From a checkpoint of a small image classifier: batches of 64.
Rows from block 13, named by matrix and row number. Rows with one number belong to one channel. Each number is 128 + 32 x the weight over its row's rms, rounded and kept within 0 to 255. All counts start at 0. Numbers have three digits each. After the name is the row's rms in percent of the matrix's.
# convs1: grouped (4 groups) 3x3 conv (model.blocks.13.convs.1.weight, 384x96x3x3), inputs within the group 70-79, a 3x3 kernel for each
# convs2: expand pointwise conv (model.blocks.13.convs.2.weight, 768x384x1x1, transposed), outputs 602-687
convs1.67 107:190149135070079125134147134117095128171127149163171155180187173095121091076092096155108117135121146118119131125129136126141140122124113094111125116145183066107182149122124142121175119113184168122183120088120163125085132112159164160167162117106103101103183134145110116112
convs1.68 096:192121082187114111112106102088116069099063111122127127215080104103127060133115120165145131117125125111132133151132155128163136112118156118178138099122219107139094162127138106109164106110137145094114187091230134126169059157159135139171120136103128142120107103130048127093
convs1.69 102:078129113103163081157128099127140098134121099128122142077158134119138179118112113101133171146110162140118135109127131138076131148146150090090086122085135122120145138126143187063135116097118076133138220110134134187145117135087087140096118175150132070040108081120092092109
convs1.70 091:104088139111098144141123122122090135083183187144176137132109113150132125102093102132146133143129091134110124189102111137123090102151145040112103184185141088124094162145155137096130145156125136075114162107140140146140109117090141187119139133119088170140117174121100052064
convs1.71 092:217143165127097125099104152124085084166120108150132152255147139107092115099122129103139157104098122110103124124112150098141152131105127106095078078130107139129131106118134127102088101106114152151174130128129150100115081081135129173096070102104104092100117096113107141078
convs1.72 112:107088106115085122108151144146120159138126186155151122166120142092107168071182157146123142115157124148130179095136123086156127104089135096125208129121151167117115123129096095159164112085161100140136132128146120139131104129139092135076113063065106156157162171215204139148
convs1.73 096:194089094179110143104124141178116102055083100116092086229138173227191085142152160124131139105108119145136119111121193144106140136105176117148156172157098134148100134146181142101125108118115186104134169133137090161179157088179137131164113193184098123167138146151161118153
convs1.74 095:091111115115102115123123139117103098124086200156141149069157106143138186112109111147120088078153106103144100020129096121163099097121087060111147156153129128139140144130186114099114104143096130165132127163113118098145094160089124209104121113112162123132136185131146094142
convs1.75 098:107123137101170169102129126135131166169128127149163142162130164060143146066088151125121133120113105152131147152143146118150111144119095144139123101088129083157097155099079128092127159144139208118167108165108163141102061150196114176175123137138125114093088061099146151184
convs1.76 096:106167214080079202137179145114095110154128141150148140158131160093111115120184084164191145128125128149153136100084099163085118160112095126143111115193088136155112188145112122140123134100094139095195115100171176162118118112104086109119065123086188137117146157117106073064
convs1.77 106:154122095130068076107186135145090131162129119105125149179109055154121070162134118072097143099173135143095139179196146099113122120121126108104103136233143102091138095111123114207102140071115255127150126121125116117142104129143142128182171107121120131116124174102147104151
convs1.78 097:139160182119142181108109164138137121104151106138136094077054120163158127083089148121153123152117136116137162080114104112154119151118097111132118118183157132155115172168128115070087157119118048162129139125172140139134093128091138165112106095127099066027165156156124152164
convs1.79 102:093101151224138103162090130127114136161118147124144148072079135164103116097065136167159132112124157143122121087154153107146153075087103145111083124086151120089116148138106117134111106118111108159117164077092099090146125123087133108105118212142171086111139084164104126129
convs1.80 102:197167122127116151142143111141119107140170171064069106114160092156126163140188184119104108105099145132111132119082127069142118079170088104146099096142082089152159132106140139115135135132115106120104077154104124153108125150167099130118076128120122105133176121097112112150
convs1.81 100:209147144204135061146114185136153138136122126176142133255161125140131038077134108129116103131132142140123146084072135149097113124120123172079093137046141114102105129128116163148135120148133203132122114218134098183154094093148162110180169122163121106121149117187126135129
convs1.82 098:163053052129083136164123126171165130114099121167201146099091096191138144169138145107134115167141140146111126132096113092108112120082115148199134081072070170119106105168109112139142130158145135143103131132113148137191141133138095132061102053134105159123125117112166175140
convs1.83 110:095086140110122121112114175116113092125198106116119106128127098143148131035138137116131117139137097142104093109128134134163153075136128132148119174137106047167111132150111179101162161110136107127135107141133111129130090180113134133123054101102176171104243041106045140075
convs1.84 095:139124106114117150125176166151159179152122131154133215143134135127113159067141099107112135120125125133153127108156086151129098098122112097152176116114075101074068130164158132131144150149125116169107134128166109132124129111115131107091111091173170166176181086107183129112
convs1.85 101:111137152084145126141130139107114101120136133104101149174155115108124119098115152129143093137113119135122104140120112131133092129130105136128139133154164144125086164149144191129119121167108133098141160129148074154123158114100126148104121142167143075137146146164086088157
convs1.86 112:090117125114126135130119115150134106106138145145089116111111146148127089105096124101099105115100131137211167198129122170109129129066097098130090151116186170102148127118116133124193103174186113111138087169139126099117137106146107132172137050147108144119138117130138124167
convs1.87 098:050141142108143197121093121115087104116192146142146167113180134082149170117099096135154170119136105096131126211120109182144115195121103147189076105171098142147133191148106104120142128130103182110087249161207112131078134120113202153130100220121129153090139159083161196157
convs1.88 110:128087109114139122076133133143103135108062092153118137132088118129217189130119148104097097136158159108126109120159152099084092102129115096123127125132104158125069097130130115152138119136086154124101159145141041144147126146152112106074149124130136145117097122120101072074
convs1.89 102:129114146133071141129126066103127123141098078148134125118141153060085112149160081131153131139119127134130131109111118086132147042100137240177135123206111156123102161124098197196127132105174107150113067123162110085157146151127147127120139140147228165160157184150096059118
convs1.90 107:123151120183133100102127100183142152110087143101132116122115084209080144103073105126122071081126091174204168102121110118159101102097119122126139126187121142140138137167109127126121150165191111131107114103119063108079157118158141139149093144148099130076138172195105109092
convs1.91 104:108163118095119152177147126135140144177149150143111115092141131107120109162140107139080107160129125146158100180156112154107122110081124138102148163117096126204134128123150199218123097165131137146105148134162170104138144156174138113127091079128142155177185137119083192129
convs1.92 095:107123141094121098146147149100108122126144164070098126102120057115102039143153148128114092169106093155147119153169112126131146131111150083082127144129103158138113157131122154128151140110130139082137100075089143158103119150133126123082082154077071101146129144154150147090
convs1.93 102:142125168137145138162214170142127143151144146203167128142124091087077109081087126128116157164172129154128129126126089119142104101115137156115141152149113149069107131096095155200125168116099081123106130088093102129170115136120143123130114086112137193100112134171099061042
convs1.94 095:136144074133156109145143116127145102107100094153123128153136123166156186166087094098112126117124128140179144119140175085126170048094105143128152145112081106095116134103131159169144129150153145104120145208130163138130163157148128133071077098130130083158147193137057086150
convs1.95 095:099103117066074121094129128120112153099074081140168194147151133156123113179130134103111132158099118133119145113132098116168105092135127201146142156205069130080107120093127143144157130193127143117113136111121099113136153151147183158088117110121148142146098255192063089060
convs1.96 096:122131098133098109130119140179131141169100131158095116186130095160135176152139123120114193162157129130117074166140111163180090126120133087149162139080163086136117153093103134094087152074131149098152216118091111106137094146120215077144114117149113101141179123077170168104
convs1.97 100:147098121153147143120140177157117121106153175125108170150093118102089163152159109162134130128134247118188103105126091149113099093119061125118115140148157153191138123143148110096118031057096121162119138138150143137185136114121080123182143158151120135098138120103164145180
convs1.98 094:104040114102089112122213101103116173106136163131128080129138199126135170093086126183138086121092088144117150076129133115109130123152156090062123159145064142163104161109083097063114160187164145170150102207119156119128144094178165131168193172130152158135181222142126097134
convs1.99 102:138100133112120133149113120080096122193107129140123099109124134146133185118162121117084081124171158166158092094136122136094119133156172104146080121088107174092121181135162116157077141086073119079093084113093189211201152128104111152096216164153116157146121140145109204206
convs1.100 107:137204145113099119153106166129111092118141094115115116164088109114141100163103117139100100043124149129093090095096212126166183121138127091132077082108136130120079094098152121104140100119142172212170141102131134101080201208100136136102168134119129139178117146086104116103
convs1.101 113:243137155099172108094113101119129119110119110110116131104123104123166093100156118146223145147123105138147093127125117097154112163142116164095130100085098134153151043067129150101140087059070210109114096189069124120122187092078183156125109106141117150158150167141129138117
convs2.67 107:183147120097121102124187096183130120078130160098121131117112115046086103152120158106101214140145159118101111122124120202112096081171160143079144105097112117114130149106137124113110145132125075058157169117128129078160126096112113069130092085187113153126137155
convs2.68 096:149086160104130157110122127112107141077140129086176124117063133129136198153120074109100131119124143115141127132129106164133137133142162173089163148121099167093118095143137183143156130131161064099148130111130145172100081108111151044079217079101121093168100175
convs2.69 112:156158146183073106098110062127130167224093113147088146141144083125069080142117165090124166157157110116105141108135082122133150115151144152103138126135077161152128143129137103118145137168122152109104139074156173081071210112144152074150174157138142131117135162
convs2.70 102:141086117172117209135148137124122082102131143117181006111149139155074112190102082102129159096062108175145137132126129091155076149104121169072138130139089141092103129112108089132125145150169168140149099099106162106135109122099122106077045130116134120110115112
convs2.71 100:107118121117142118139126150099096147141066144141118098143131123087112197132132095089149183073118108114169188129126168139096157165090132097168116120122102111121130169190156116140149157132153135085053152075102109139089081114112168111084136158105124109121105122
convs2.72 095:146119094096071120164150069120150110111124118126134121144124125100117162159148140140140147146104150096086189131127069115136143123133082164193103160147127145135130145146142191127112139155146141181163149060135129112129133176119116132150103120085105075136117196
convs2.73 097:126198126173079165128153070079160165168139153155153189161101153093155207092135136125178144185135139130154202153102189146146114141151145156136108112125106118175140129152178130150192141140155155112101172146143071129192181123175124142180135146134110094125173120
convs2.74 095:161141141142136105169128140116130067148131097199090107156202095144132126132129125126129192132128076109111119152123159074159129127081130091104104182170145161126132126157091118102099082137113154113140093133142116118082110126122102110118095059086103159122142145
convs2.75 095:099113119088102112100119161208152140090181136095124125122119153161070184164091108114149166150101145153122087130159100175105148084098124107159133086192072099136082168140122161093176121176161105141126071154130169191137130131165173166105153196167116091128117133
convs2.76 098:177119108111170151156201110059112135091171106107178078152118087126175101109129130086140117197084146150116111134121096083099130151152116140102188198129092137119112139095104093082055142128134119147162120149143120109134124075123104136116123141138125123152141152
convs2.77 104:166070113164065118157043115173111115162184040147131145167148142192099146158138096103162178158132191134094164154097145083181150116091083127111137075144168121112105143134117064136157160127146103110177078113135103113091128141131159112093124125060156158110113141
convs2.78 104:102158075126139119147144112098090104148101145117131111148156121119152097089142179107108154104105111209191150053119137136178161118107118105143137084104082109153098147167115082174124176203114135167193105118105145090114072125168147099155146084063112102136145152
convs2.79 101:104154127054140141153123129120079133087128134133113202084110115138100154128105091118108168118123102170098160122132145107186157115190162122079117082069093120088073139080151131097137138142150071120149155130172145089143162115105134122168159130132127143124163118
convs2.80 108:107109113083117091134138119109205111089123156110112115105129090151108124104170124066143110055120141144112174108116187132075172169146138135167110091113172148130220111097128146138154105130104108171179193139118188110149094143123140131135099099131122168108140190
convs2.81 106:065107089117106101147076124143156138123097165115132131172176139116146200088120106106119138114124084190105118121157137126185130108093126134082022108144135167100116117126109167157187130147128148102123125136113177158108134139072140141197171157165114097083147139
convs2.82 098:163144116093080151196124115151127119014144118079193173160148177134102151103116183116154130108142124181091070112105100100130128140078126089168102098098068138159104111118117196090146135119142156091095109099147085140133151104183073102120086139119109114150139129
convs2.83 116:130151136118140116117126117092124123132142131108172082099174112127189152186136169131165135174097091124109166143118225137068098099164153125140118107177186129187170109080139131128087139134156083122106124163102168157102061127083118164147096086183168146147103129
convs2.84 102:115133151118171110111147111091101098159108099183149117173017145108140139066172162122150178108156153156154125073162129209141115187148113060205134129118109075141186085074119116120151106128126130104140140159076155150153199160065163118065123156204119164135044142
convs2.85 101:104126055160123124103117160095143136157178125114126101125164148093161132111138126126103097152142092160162156140135127111089081131141112221073115122146121142137109142172116131127153149068100163177149113158101137171085096085146113066126119120135133148089191161
convs2.86 104:147124196155118160112147106121112097179126169134078136109125131152069167206087096142148058121043123115142137097097076123172123095162086126099144071103123144114167135176087130113094113125103124091128150085190170110123081134209172160145167088121131117118148180
convs2.87 101:148122137099214126222143175129131127163171171087145063139032093101096119098124138185127163119078110160087114103130114181191129128189126148155167123116151215122055153124079131165101127108170113101144126071145092154108193133139163141160184123129125119149149124
convs2.88 107:071131149138172172135160096140128085228154147112091120167159153152120232130115127139092155079152097161080097173175174117122100152030133143086161202117115136159086153133143070120118116139181147139137103145112173138168110101148116087185135096126124090126149124
convs2.89 099:130152091134081139127122134097120078143155090068128101142120149168127190115108140148124157122102114145124157104154141163198091118123155212169141172098153119122116150136171159158170159102166103128120171213143087155136139075087115104164129107046151131165153203
convs2.90 097:073180161169123120136148164147080126186161126150137121154154114161118194139149177144125152106172100107095167151116105080178147133127088115114143100069172079191177126147042134089156109095102141130132168194140113191129123076082106141135146115111143144107127173
convs2.91 097:116153162106128150092112135143134112163163172133116105112140128139079098126114197152073194148137096096037162135099166137081127087145098176144077119139079123133132136076102176092165096064107134149147141146127167107106081126138096154135177118130110125100107140
convs2.92 097:155106124123138118101108108117110127121121142112117104097138094115183127127118164130126151153063195120157144119131075158142102092167146169150127195133098093096213173149111078089123161132189167212137138086134199110122113125128067121095169100089142107110162134
convs2.93 100:116124103168139147153172150110131147121162103155178143091143094135133155158103157102148106103146134128173141200142166169130175207139164135110138115198160129141150139159134210097143142128083133131164104196102181086095108158089116093122104087102150140151136147
convs2.94 096:105118065074128135158103143111135093112092117139045110114125205157151132192149184167201193139160115182130132113128140117100134134105180133160102135136095124138107123144130159071161151105173140149134123150150179122117143096038089146128139075161130181163193125
convs2.95 092:098134108146079160061209155110161178145140129169092181122142197133186164151112073116134132171162146122098152113095143175108116123116116153139118108154134143169126124143121076067132147149061195098129163174136142103107108122120130205111148151107163164143142156
convs2.96 101:099128092157194120150120124137081124113158109156164136156134124111122098162132088163118124071045115075167115101146182136136172135078089112103108087098124141118128134113115052119146083101137082132058103100128068114103125137171123164189152187165132114149133119
convs2.97 100:108118098196116122153146125093117120113127113131100101106114153103086133129180135092086113155116162125097129132082123108146157145117086118164123091160085139107126161120084127107086129188140105154135098075134082107086162200126163085110140122154098155075158183
convs2.98 102:144158154085125101126141171103125098130102155126163173150114124154153150096165116108077108112141111118092049140161093149180135137133206119128119139138153185106122137128140128084107190111121144130165138151157114122179149170141169182112179107174128150048135106
convs2.99 099:123107165122171185144142115108150158157118150079137095189097074103133151112100078148121107065152161124118150163146106173131147116140090063072127121093171154124164141096137169064103135154083109117121112122104125172148122136056137176056146121119152088115120127
convs2.100 099:146144139147107095137156109135148127139136150056173090133146142076125166083106109109118116104074058140117172119127134147111162145161135122112181114107154104127132097130150126179171086137112116144108094109155136062065146087121192123105141122035096132143078168
convs2.101 101:105134164191170155093096174112156149128084173148180080126093188087128106084132139141123156166113101099165136148157148141099203142173111107100089114123142138132114123153111091123126159108095088091192111134132145081110186090097131110164136132106119104121122139